Weights of a small contrastive image-text model.
Training: soap at rate 0.0016, 7400 steps, batches of 256.
Data: trained on patchworks of several textures, 36250 training examples, 52.3 epochs.
Rows from block 3 of the image encoder of a small contrastive image-text model, named by matrix and row number. Rows with one number belong to one neuron. Each number is 200 + 20 x the weight over its row's rms, rounded and kept within 0 to 999. All counts start at 0.
Before each neuron's rows are labels from the 100 images, of 14848, where the neuron reaches its highest value: "responds to" is what is common among them; "lies over" is the class under the peak. Only what is clearly more common there than usual is listed. The data: patchworks of several textures. In brackets: how many of the 100.
# fc1: MLP up (encoder.blocks.3.mlp.fc1.weight, 640x160), inputs 80-159
# fc2: MLP down (encoder.blocks.3.mlp.fc2.weight, 160x640, transposed), outputs 80-159

responds to: striped (31)
lies over: striped (26)
fc1.296,189,226,168,211,187,208,231,179,204,199,206,190,197,199,186,199,204,181,161,200,206,202,199,200,279,187,167,204,191,194,184,190,199,205,205,183,218,206,201,200,189,199,183,193,202,153,194,145,217,205,223,211,242,206,201,186,201,210,201,196,204,208,203,198,203,239,205,204,199,196,180,174,186,197,192,209,193,201,194,216
fc2.296,200,188,190,202,203,180,213,202,183,199,195,171,201,107,180,226,205,186,200,225,216,181,188,202,212,184,202,186,215,213,199,193,187,212,199,223,214,202,213,228,184,200,228,199,206,191,204,192,203,195,188,198,208,205,169,197,210,198,207,210,180,219,210,190,192,180,189,188,203,194,198,226,199,190,198,197,212,194,231,238

responds to: labyrinth (47); looped (36)
lies over: labyrinth (40); looped (25)
fc1.557,231,233,196,201,201,200,178,195,200,196,217,199,200,196,193,204,242,213,220,199,195,201,193,234,201,202,203,201,185,195,201,204,194,205,200,225,175,203,201,202,204,183,191,205,213,198,184,192,215,213,261,179,202,200,225,236,201,202,198,203,197,196,197,174,86,187,178,172,192,195,201,197,217,200,188,196,202,189,184,197
fc2.557,179,220,210,191,214,196,200,188,197,201,235,149,130,203,189,230,137,188,183,208,178,177,186,254,199,236,183,185,202,207,201,182,161,155,204,206,207,195,199,197,174,225,190,185,197,180,206,199,182,166,194,197,183,199,215,198,223,200,203,216,187,203,198,220,146,213,156,207,198,201,171,198,201,204,222,204,222,175,185,189

responds to: cloudy (32)
lies over: cloudy (29)
fc1.599,191,178,198,186,195,198,192,217,200,239,238,229,224,212,172,218,193,226,175,199,198,214,214,197,216,202,186,207,205,248,204,210,198,201,190,178,196,222,208,221,201,195,199,186,197,203,177,220,219,262,191,202,233,217,197,200,201,199,230,210,207,198,200,208,183,216,204,189,199,215,241,191,215,185,191,158,199,207,172,201
fc2.599,245,210,178,239,164,196,209,190,164,188,187,190,218,171,198,200,221,198,199,237,205,198,199,192,185,193,200,199,202,233,178,200,187,189,154,179,209,208,192,178,200,213,208,211,202,264,237,202,169,204,204,220,218,213,245,198,148,203,223,209,191,265,200,196,189,195,215,202,214,175,178,181,204,209,210,193,198,180,201,215

responds to: rays (54)
lies over: rays (47)
fc1.265,201,201,211,208,161,211,235,207,176,194,201,220,199,212,194,194,186,215,231,188,196,214,200,161,210,177,192,200,200,189,189,173,197,197,191,158,183,225,204,202,205,240,208,176,199,211,197,182,202,201,225,202,194,189,203,159,192,207,188,214,187,202,204,213,209,204,252,202,200,204,167,194,194,210,205,233,237,207,193,199
fc2.265,197,193,206,199,189,177,200,190,173,210,184,200,151,218,181,204,196,218,194,206,201,238,201,225,182,202,185,167,220,195,194,193,193,216,189,206,218,223,230,201,171,201,220,200,214,191,216,176,206,213,168,183,198,223,205,205,198,200,241,190,189,185,194,165,201,201,187,202,205,154,200,194,201,182,197,214,206,197,209,200

responds to: checkered (46); grid (34)
lies over: checkered (44); grid (31)
fc1.440,232,200,203,208,125,233,174,200,213,191,195,216,183,203,196,228,214,200,225,135,202,229,219,198,194,200,180,199,175,185,200,199,221,210,200,226,194,229,175,189,198,200,198,196,193,219,210,212,187,200,200,187,222,201,204,207,160,197,215,204,214,191,238,131,185,202,201,198,163,196,216,203,196,200,178,213,186,198,185,197
fc2.440,165,203,204,214,228,161,198,196,200,200,151,183,220,187,197,194,190,152,203,204,199,218,194,197,198,203,211,175,199,240,228,199,180,198,199,175,230,203,203,191,214,199,207,194,199,200,190,143,221,199,220,197,187,216,194,193,234,179,201,205,162,199,182,181,210,246,162,210,206,181,209,200,211,250,205,205,171,202,205,192

responds to: cloudy (61)
lies over: cloudy (57)
fc1.552,192,179,215,230,206,209,181,228,215,157,200,204,182,227,166,200,214,213,160,200,200,200,202,209,227,233,200,202,237,184,204,206,203,216,150,196,199,202,205,210,201,209,206,191,196,224,209,181,207,174,219,212,225,204,202,195,203,203,187,162,193,196,203,203,216,205,227,196,206,194,199,233,202,207,206,209,183,263,185,208
fc2.552,184,211,201,162,154,203,227,227,216,190,221,211,160,188,209,199,193,196,202,240,200,197,206,161,200,182,196,206,198,227,221,185,205,162,214,196,209,187,207,201,205,193,235,194,228,196,206,185,217,212,252,196,212,201,199,238,199,216,201,255,198,152,199,199,236,158,205,236,200,185,202,198,226,197,190,196,223,209,217,214

responds to: checkered (39); plaid (29)
lies over: checkered (33)
fc1.479,191,225,197,212,203,229,221,196,201,217,205,201,202,182,220,204,210,185,203,202,196,221,218,189,232,204,186,253,188,211,193,200,199,156,203,218,220,190,167,212,175,194,200,193,242,212,203,220,198,203,212,154,176,195,192,199,213,177,227,190,206,200,201,195,204,203,200,232,191,162,187,201,202,240,226,199,215,207,188,201
fc2.479,205,202,207,201,154,121,200,208,148,203,209,203,180,223,215,158,200,206,198,196,188,201,184,195,173,176,202,214,167,198,190,229,209,201,223,188,199,202,228,185,200,204,198,193,200,198,180,200,209,205,195,192,210,201,187,205,197,195,199,197,166,199,196,202,223,213,192,218,199,200,202,220,214,219,211,202,188,161,186,199

responds to: labyrinth (34)
lies over: labyrinth (30)
fc1.476,186,217,203,203,182,203,199,201,197,198,153,202,200,203,197,194,204,212,171,218,209,198,203,196,214,230,209,200,194,220,183,205,197,200,216,219,193,201,212,213,205,219,205,195,193,205,166,194,167,204,189,192,248,230,207,147,197,188,204,207,194,205,202,212,217,199,197,215,211,207,225,215,260,158,203,190,198,194,191,186
fc2.476,191,197,211,212,196,206,184,201,199,192,194,190,202,177,201,201,202,188,196,198,197,162,204,194,178,204,206,203,205,275,205,201,187,202,201,200,202,235,205,201,213,194,251,200,198,192,200,177,199,204,181,200,202,177,187,193,197,193,203,177,184,205,206,197,215,196,198,164,218,196,186,200,183,277,198,251,186,215,182,211

responds to: rays (42); spotted (36)
lies over: rays (33); spotted (31)
fc1.425,203,205,207,199,207,259,235,224,187,198,193,205,165,199,198,218,199,211,194,193,195,176,195,207,195,184,186,197,219,227,229,183,200,201,180,216,181,253,200,234,215,221,193,190,232,215,205,200,182,205,213,184,165,201,200,183,199,199,205,239,177,200,175,211,190,188,214,214,179,195,200,185,245,206,205,178,200,188,216,236
fc2.425,189,219,210,211,200,180,199,218,186,155,204,195,200,217,210,199,184,202,201,194,202,225,195,189,223,200,233,189,209,240,163,213,202,207,225,246,162,187,193,190,248,228,201,195,196,199,230,215,201,158,187,197,203,182,222,202,247,206,195,200,206,204,200,201,203,179,229,195,195,184,213,160,189,211,212,212,192,199,143,197

responds to: rays (52)
lies over: rays (48)
fc1.231,200,198,205,124,205,178,165,207,199,197,201,199,190,222,192,186,197,201,191,249,206,217,190,179,215,201,187,195,193,183,195,209,221,186,202,224,210,190,192,211,208,204,203,217,200,177,203,181,150,198,215,202,218,198,202,173,200,192,216,205,250,202,201,174,161,197,206,187,200,192,220,180,194,226,208,198,198,214,190,211
fc2.231,206,190,183,193,179,222,208,210,200,182,195,218,192,160,155,220,200,199,175,235,212,228,199,174,166,211,196,204,217,195,195,189,200,220,198,210,208,202,199,197,182,196,204,190,255,195,243,201,177,203,131,185,227,197,199,189,171,168,210,202,189,259,218,226,195,226,189,194,238,219,196,232,198,199,259,173,205,204,196,174

responds to: checkered (71); centre pattern: checkered (32)
lies over: checkered (69)
fc1.102,214,196,198,208,194,198,197,200,208,176,221,197,201,201,196,178,205,214,195,199,187,232,161,200,201,223,169,200,214,202,194,176,190,198,232,191,181,194,155,139,200,212,190,196,192,215,211,205,199,199,185,159,201,191,191,202,207,186,233,167,189,179,180,193,198,207,199,241,140,201,222,222,203,209,178,199,219,232,198,200
fc2.102,183,179,219,190,194,163,186,198,201,210,204,214,222,233,209,193,198,191,198,182,219,193,192,161,200,238,198,200,212,197,198,190,200,197,175,213,233,177,202,224,223,201,156,199,188,187,162,200,256,196,181,207,193,212,185,201,221,213,200,200,183,192,225,170,208,205,185,183,183,199,201,226,173,200,193,162,214,184,232,198

responds to: rays (63)
lies over: rays (59)
fc1.524,210,229,197,196,213,216,208,209,230,193,193,169,153,207,216,201,200,200,168,208,182,200,197,233,211,205,197,200,214,183,212,200,177,223,177,192,201,201,200,197,198,185,181,227,185,148,184,196,184,213,174,201,221,192,200,166,199,193,207,205,151,216,201,178,180,227,190,214,190,211,188,174,176,173,197,212,200,188,200,208
fc2.524,194,202,242,176,213,173,189,204,213,187,199,179,197,184,170,201,201,206,229,217,212,224,189,198,198,185,184,205,158,165,176,200,206,203,217,221,194,209,231,196,199,183,262,205,204,190,207,223,189,194,219,190,201,164,183,205,199,207,206,208,202,207,235,190,182,189,191,192,233,252,230,192,213,223,197,237,182,204,202,179

responds to: striped (73); rings (32); centre pattern: striped (26)
lies over: striped (71)
fc1.484,198,195,206,201,196,171,189,194,193,199,192,200,198,210,178,192,207,201,190,176,204,194,201,202,184,174,219,169,216,195,183,183,192,195,174,171,195,175,205,197,202,199,211,205,188,206,186,168,196,195,202,202,201,185,206,200,134,201,185,210,229,201,222,158,213,223,195,175,235,233,170,189,209,176,196,209,129,192,183,218
fc2.484,188,201,206,190,192,143,204,200,205,194,200,200,200,228,208,204,165,183,191,211,198,195,162,173,210,189,189,183,178,191,200,187,205,200,272,177,203,202,213,206,191,190,208,194,230,201,222,198,200,217,195,203,196,199,199,195,219,190,201,200,200,224,207,194,251,180,166,198,196,202,185,211,196,211,200,235,207,196,211,212

responds to: checkered (36); veined (32)
lies over: checkered (28)
fc1.424,182,196,227,196,200,200,195,196,191,203,183,203,199,189,224,198,163,185,204,207,200,197,223,188,223,236,215,217,175,203,200,208,182,194,224,214,210,209,198,243,203,201,194,205,233,212,202,243,213,196,221,200,223,191,149,248,182,200,202,214,183,185,190,145,208,213,221,202,200,206,227,205,193,202,196,206,200,198,215,212
fc2.424,202,200,165,178,215,215,204,188,178,199,192,206,202,199,147,197,202,193,253,189,225,198,187,219,205,206,182,172,194,253,234,220,139,224,196,222,187,180,201,222,199,178,229,237,202,224,180,201,204,173,214,195,205,231,199,163,225,212,192,194,183,200,239,195,184,180,235,211,190,220,207,202,210,187,227,208,186,176,204,209

responds to: labyrinth (42); wood (39)
lies over: labyrinth (38); wood (35)
fc1.18,241,200,201,198,180,187,194,198,227,196,254,223,191,194,252,204,181,199,200,203,197,195,200,205,204,204,206,202,187,218,189,204,208,200,193,210,178,210,218,173,190,216,224,183,197,190,263,198,187,188,180,217,197,203,215,241,200,185,209,203,210,185,202,221,205,196,190,260,207,197,189,197,175,185,192,200,193,198,176,157
fc2.18,209,200,205,221,204,185,193,206,217,190,166,167,192,239,205,199,208,199,183,217,233,196,194,199,193,216,193,201,221,219,200,162,173,146,187,198,192,202,172,227,192,177,173,246,190,238,192,213,233,210,177,194,247,218,203,186,198,184,208,185,197,192,211,205,200,191,214,186,217,180,220,197,198,234,220,277,198,208,169,194

responds to: labyrinth (36); grid (34)
lies over: labyrinth (35); grid (32)
fc1.114,192,194,195,201,199,208,202,206,189,202,206,201,283,195,156,189,178,198,235,186,216,210,198,198,201,197,208,169,199,201,227,204,200,182,209,219,199,193,163,259,238,177,201,196,203,215,186,199,201,199,201,139,234,187,201,202,179,220,210,200,190,208,193,176,201,195,204,216,201,199,207,192,214,223,183,218,198,174,186,198
fc2.114,193,202,193,198,194,162,199,227,188,218,209,186,214,259,216,203,198,195,176,211,228,188,218,217,238,209,193,192,175,199,202,205,189,201,179,200,199,204,197,157,173,200,193,200,202,201,131,202,201,200,182,189,202,175,198,223,198,203,193,194,207,200,202,182,204,217,196,172,222,185,197,202,179,172,177,215,172,200,170,159

responds to: cloudy (43)
lies over: cloudy (35)
fc1.300,222,197,203,251,181,172,191,207,224,249,203,217,204,200,220,196,205,192,204,181,231,205,171,200,191,200,193,194,221,199,206,201,170,200,210,186,210,252,191,205,223,201,198,190,219,204,211,169,192,198,205,215,219,200,199,212,206,215,219,197,147,199,200,200,198,235,216,228,199,182,192,256,202,238,210,193,200,196,208,211
fc2.300,199,219,182,196,231,257,223,195,225,177,210,200,204,209,205,250,183,199,222,210,210,194,196,219,200,193,215,207,191,244,191,123,196,226,187,198,213,198,162,198,232,172,211,198,215,199,206,192,202,202,184,204,192,167,179,223,201,165,219,201,203,195,224,197,201,194,220,201,211,218,190,197,194,188,226,199,212,242,231,205

responds to: checkered (52); grid (30); honeycomb (28)
lies over: checkered (45)
fc1.43,195,202,189,200,163,197,208,193,192,154,180,230,203,185,200,190,154,205,205,154,195,189,192,217,203,231,200,232,197,169,196,204,197,223,197,177,206,208,193,200,172,190,218,205,191,184,227,197,192,208,195,161,215,211,200,193,194,203,199,201,195,211,194,130,198,194,202,195,191,178,200,188,189,199,205,224,189,212,187,203
fc2.43,193,219,228,200,253,194,221,198,221,231,157,155,209,200,178,181,204,186,173,200,200,198,198,217,146,160,166,180,161,217,215,205,207,166,205,210,200,197,193,199,190,179,198,218,200,193,211,200,154,204,217,194,186,187,199,208,201,204,204,157,203,195,203,198,206,256,200,199,176,231,211,244,201,143,192,210,196,159,159,211

responds to: labyrinth (74); centre pattern: labyrinth (26)
lies over: labyrinth (71)
fc1.310,201,205,198,209,199,190,198,249,176,201,161,210,198,169,204,206,148,196,162,203,201,223,221,244,210,190,235,210,152,198,209,209,206,196,175,144,201,196,192,204,215,241,225,199,200,188,215,204,214,202,196,197,201,209,216,199,203,200,195,228,184,196,198,231,245,214,188,196,194,195,253,207,174,208,205,265,214,205,199,207
fc2.310,175,202,199,190,190,206,192,200,199,196,166,183,192,208,186,205,223,201,194,217,171,237,199,199,190,250,196,192,233,191,193,173,195,180,210,178,201,230,149,179,204,217,203,177,186,198,162,217,200,184,185,181,203,176,252,211,250,159,236,190,205,238,221,206,197,202,202,220,233,185,220,205,210,219,178,214,225,211,189,203

responds to: rays (58); centre pattern: rays (30)
lies over: rays (54)
fc1.152,201,202,200,222,196,196,200,195,228,201,192,192,199,232,187,144,185,198,193,197,200,248,197,200,231,199,196,203,178,197,219,199,204,194,186,207,173,207,204,201,175,174,212,197,207,199,160,193,182,207,205,200,202,194,245,208,198,187,200,202,205,233,196,180,186,183,145,199,197,234,273,195,211,206,207,199,215,213,179,196
fc2.152,224,197,202,186,173,236,201,186,202,198,201,219,197,186,198,250,215,207,183,167,189,206,218,188,174,209,211,202,226,198,199,215,222,200,200,228,256,202,256,237,196,195,141,191,199,196,207,224,179,199,198,203,213,184,177,203,195,215,205,183,195,198,201,195,200,218,198,223,188,252,193,200,198,200,188,213,209,212,187,185

responds to: striped (48); wood (39)
lies over: striped (40); wood (35)
fc1.556,236,201,201,210,203,180,201,236,189,202,209,198,209,202,226,195,205,206,239,161,198,197,189,197,202,166,197,210,243,203,199,206,206,192,218,181,155,200,167,245,284,244,216,185,208,200,171,202,225,212,204,225,182,195,182,217,209,213,224,196,197,201,196,204,178,179,197,146,194,132,212,202,205,235,203,183,201,221,201,200
fc2.556,199,199,165,169,210,204,202,194,212,196,202,198,199,207,200,209,185,219,179,204,202,176,195,230,202,196,223,197,205,202,177,196,189,194,199,191,208,170,141,287,205,221,199,197,189,245,217,189,197,195,203,150,265,173,183,201,189,209,206,202,189,208,198,193,220,197,194,243,172,188,211,188,202,209,202,241,229,206,192,208

responds to: striped (39); plaid (33); spiral (29)
lies over: striped (34); plaid (28)
fc1.403,193,197,184,202,200,198,187,197,214,155,174,201,194,213,224,145,202,189,171,187,201,211,205,198,246,181,212,123,199,197,200,200,200,286,157,194,212,184,211,215,200,210,184,186,203,217,199,221,202,194,196,231,222,202,207,200,153,204,195,207,198,204,185,204,201,178,203,195,189,193,181,197,185,167,209,200,171,196,213,202
fc2.403,168,201,199,202,214,159,198,199,172,159,217,193,200,240,231,223,178,220,183,196,191,202,192,201,206,199,202,211,201,228,200,217,218,190,219,196,190,171,242,202,171,210,205,177,198,205,210,208,206,170,197,197,196,195,159,235,209,200,205,255,212,187,194,197,236,200,185,152,201,181,203,202,201,201,216,162,168,213,195,201

responds to: cloudy (39)
lies over: cloudy (25)
fc1.266,199,199,211,212,228,203,152,168,200,198,197,176,232,175,212,212,202,190,199,194,199,205,232,197,202,179,204,199,211,108,201,177,203,197,198,186,197,187,217,229,216,199,200,216,189,196,214,201,199,216,201,187,210,193,192,197,205,197,198,208,200,216,205,187,220,192,199,196,200,200,205,218,203,221,196,185,199,233,222,202
fc2.266,192,208,224,195,174,197,205,206,212,239,223,202,233,209,211,220,198,201,210,195,200,189,220,264,191,178,190,250,182,224,198,202,208,192,203,186,187,191,183,187,194,199,240,187,201,200,185,201,199,164,164,209,236,197,178,254,189,187,205,223,209,199,199,198,197,236,187,248,203,191,201,200,206,239,226,204,226,205,198,214

responds to: crosshatched (100); centre pattern: crosshatched (45)
lies over: crosshatched (100)
fc1.356,192,200,206,200,202,234,197,201,182,243,199,220,199,195,208,192,209,216,196,179,238,192,203,209,189,200,214,202,165,200,200,201,198,197,241,205,176,198,204,211,200,194,194,198,200,217,231,207,196,211,213,175,199,227,184,203,208,165,199,207,218,204,174,200,197,193,207,208,239,200,191,84,203,230,185,193,198,208,197,199
fc2.356,205,202,198,191,213,181,208,222,196,193,219,199,225,224,209,200,201,245,201,185,181,201,196,207,200,201,201,196,203,184,183,194,208,222,209,203,205,178,210,196,199,202,204,195,205,166,219,198,200,189,223,202,236,194,205,197,203,202,191,193,199,198,131,212,195,204,195,199,198,199,202,148,200,237,187,192,161,204,201,203

responds to: rays (71); centre pattern: rays (35)
lies over: rays (67)
fc1.370,234,227,200,191,180,243,207,182,199,202,235,207,223,201,208,200,177,184,194,197,192,230,203,159,216,217,203,179,200,210,193,210,205,209,200,178,205,197,224,224,204,258,195,199,191,199,211,178,174,236,202,152,209,202,201,231,158,201,205,214,195,210,183,231,175,208,200,215,185,214,215,175,184,203,205,220,180,208,202,201
fc2.370,206,197,205,227,200,206,181,211,184,190,203,225,189,216,200,200,217,196,192,210,214,235,152,192,200,183,199,203,201,198,212,166,198,198,191,235,169,218,198,223,190,225,225,206,196,204,210,219,170,223,201,185,201,201,188,201,200,225,210,193,172,196,201,174,198,209,189,199,183,205,178,200,210,195,241,200,186,209,193,199

responds to: cloudy (39); marbled (31)
lies over: cloudy (34)
fc1.385,228,186,188,180,210,179,178,201,192,202,200,202,200,201,197,192,171,189,175,188,207,203,195,199,198,218,208,238,202,200,201,199,200,199,199,202,201,246,216,191,201,209,199,205,214,217,205,208,199,219,197,208,171,219,230,172,201,205,198,130,206,201,183,161,214,204,199,188,201,188,213,178,169,194,210,222,208,171,200,233
fc2.385,211,195,194,184,201,218,203,197,173,197,206,187,199,208,202,163,210,197,209,222,199,208,182,182,196,257,179,169,196,196,199,253,199,206,150,213,208,210,228,206,193,202,211,214,196,234,210,222,188,183,216,195,203,221,204,233,199,154,209,200,168,210,178,225,184,193,209,235,199,207,187,194,200,183,192,260,209,178,211,203

responds to: crosshatched (54); wavy (27)
lies over: crosshatched (48)
fc1.263,187,195,239,199,216,209,218,192,204,187,200,231,201,196,155,215,200,194,238,195,171,221,218,198,203,191,205,196,218,203,206,209,209,222,198,187,189,210,201,205,191,196,200,184,211,259,209,123,190,197,198,199,194,184,205,226,192,195,182,180,214,198,199,203,200,184,218,198,206,201,225,218,164,207,213,204,158,213,177,193
fc2.263,203,202,202,201,212,181,199,197,211,215,181,200,201,155,169,198,180,213,211,201,233,178,221,190,164,202,165,240,257,196,193,200,189,205,207,210,206,214,199,195,198,206,230,220,201,168,201,201,212,184,216,200,185,200,198,182,168,202,210,198,207,216,201,200,209,188,190,201,201,186,205,212,219,222,173,238,224,191,200,222

responds to: labyrinth (47); wavy (37)
lies over: labyrinth (44); wavy (29)
fc1.307,211,156,199,223,189,198,200,196,216,182,242,170,200,209,217,209,215,194,217,206,177,225,257,199,201,197,184,166,197,181,206,205,200,198,196,190,242,209,211,218,203,185,199,210,224,196,198,189,199,183,187,197,212,200,215,164,190,201,214,159,201,172,199,192,204,189,205,200,195,197,217,199,180,217,227,202,215,198,216,176
fc2.307,208,170,198,151,191,188,165,205,201,197,213,202,180,197,186,203,201,198,199,189,187,200,240,184,183,151,214,213,190,170,207,214,200,216,201,212,210,201,209,197,203,176,175,155,220,216,172,198,185,202,198,198,214,196,217,230,184,201,227,167,209,201,184,217,195,183,200,206,203,176,200,199,198,209,210,143,235,253,198,192

responds to: rays (48); centre pattern: rays (26)
lies over: rays (43)
fc1.553,201,231,196,217,209,189,172,213,209,200,201,249,199,206,155,203,206,246,190,191,182,168,215,217,329,209,189,208,204,171,196,199,191,214,188,200,200,215,199,200,219,216,200,201,200,202,200,152,178,195,186,205,202,200,200,176,163,198,215,203,187,202,183,194,216,234,242,204,209,191,148,191,176,244,207,221,192,195,199,200
fc2.553,202,194,200,188,220,274,180,206,231,186,242,226,201,152,195,190,185,175,195,201,206,225,207,214,186,235,221,243,209,204,184,206,148,230,195,211,178,218,180,198,192,225,233,184,219,249,200,181,194,204,204,180,188,255,190,199,229,181,204,205,204,203,200,193,204,170,179,196,206,203,222,202,212,183,170,199,223,198,209,201

responds to: striped (58); rings (36); centre pattern: striped (32)
lies over: striped (56)
fc1.83,198,159,196,200,164,200,200,164,204,202,232,220,253,176,190,183,199,183,198,201,221,211,175,198,208,184,198,198,197,198,193,191,199,200,202,192,196,200,212,322,179,183,207,197,203,162,204,201,191,195,190,154,222,205,209,196,159,246,167,212,185,197,223,158,187,195,188,206,242,201,207,169,209,233,207,209,185,149,199,189
fc2.83,200,203,181,198,213,176,191,194,167,203,221,203,207,212,204,207,191,242,182,152,200,195,210,196,204,202,215,162,207,201,174,201,209,196,223,198,246,198,198,156,201,210,157,211,200,187,209,191,141,190,188,202,253,215,200,208,165,219,191,205,206,189,195,207,191,227,217,194,228,221,200,187,198,178,168,195,210,198,199,196

responds to: cloudy (43)
lies over: cloudy (36)
fc1.414,203,171,213,199,232,200,212,218,201,182,213,190,200,213,228,191,225,280,190,181,199,201,202,200,184,267,189,206,209,195,194,191,207,195,197,211,202,237,202,211,211,195,200,200,216,200,204,272,189,204,98,194,191,216,197,197,188,207,204,184,198,199,187,200,188,206,230,219,193,208,222,199,234,212,195,168,199,200,204,205
fc2.414,191,203,209,202,183,225,189,215,199,208,249,181,207,178,176,205,186,195,208,184,215,172,226,195,198,184,196,176,175,191,215,169,201,207,177,195,199,205,195,198,184,182,193,212,199,201,205,203,199,211,210,242,201,194,182,180,214,191,199,190,176,202,227,215,232,176,209,199,196,200,180,200,188,168,194,192,217,216,205,237

responds to: striped (45); rings (37)
lies over: striped (38)
fc1.590,203,148,186,203,215,199,234,289,196,204,174,221,194,202,176,197,193,199,203,196,198,199,198,196,197,207,206,193,210,184,201,183,239,200,200,205,204,203,191,204,200,183,223,226,145,117,217,265,208,187,213,195,201,201,228,190,193,204,217,177,199,198,196,191,233,196,173,195,209,195,201,204,188,197,195,172,202,180,187,173
fc2.590,199,203,225,214,168,212,210,186,198,200,234,203,174,160,208,167,209,201,175,196,197,221,201,202,191,200,194,199,185,177,210,198,226,187,202,144,227,200,210,200,223,176,179,187,224,198,199,223,213,195,151,231,161,223,89,189,202,246,201,198,199,228,190,202,224,189,203,190,200,186,204,202,198,217,186,199,215,201,199,164

responds to: crosshatched (49); bubbly (32)
lies over: crosshatched (38)
fc1.609,212,211,204,200,214,179,197,210,206,245,201,152,209,208,202,199,219,218,170,189,213,203,204,205,195,184,198,199,204,224,200,197,213,200,195,205,197,210,211,202,188,185,191,179,191,154,215,278,217,220,201,216,220,199,201,183,190,189,169,224,198,194,193,191,233,193,186,240,193,196,199,199,222,202,209,169,199,200,175,207
fc2.609,201,198,206,208,249,207,201,199,198,211,197,232,171,181,216,188,172,185,206,220,181,216,212,196,191,209,196,174,188,188,188,240,230,211,222,197,193,200,210,202,177,214,198,202,175,165,201,220,228,198,198,174,198,211,200,208,200,201,200,194,196,201,195,178,208,200,198,201,220,169,231,211,217,200,195,211,207,183,242,211

responds to: labyrinth (68); centre pattern: labyrinth (28)
lies over: labyrinth (66)
fc1.6,189,199,197,192,222,196,200,202,199,198,195,197,215,186,195,176,229,202,186,173,200,193,160,210,193,173,207,184,216,164,206,141,217,206,180,176,173,201,191,212,189,196,164,208,199,210,199,211,265,204,222,180,149,189,187,194,173,219,188,215,165,171,207,206,191,218,191,188,198,137,187,197,199,205,199,201,177,184,182,203
fc2.6,213,204,191,242,211,195,228,202,216,184,198,187,198,199,195,212,194,200,266,166,198,199,188,176,196,216,225,213,196,234,165,193,191,196,200,225,215,218,154,217,198,184,227,193,172,204,183,197,208,195,198,178,229,219,183,202,217,201,207,181,169,201,197,249,218,208,209,211,167,159,216,207,157,202,217,203,226,211,158,203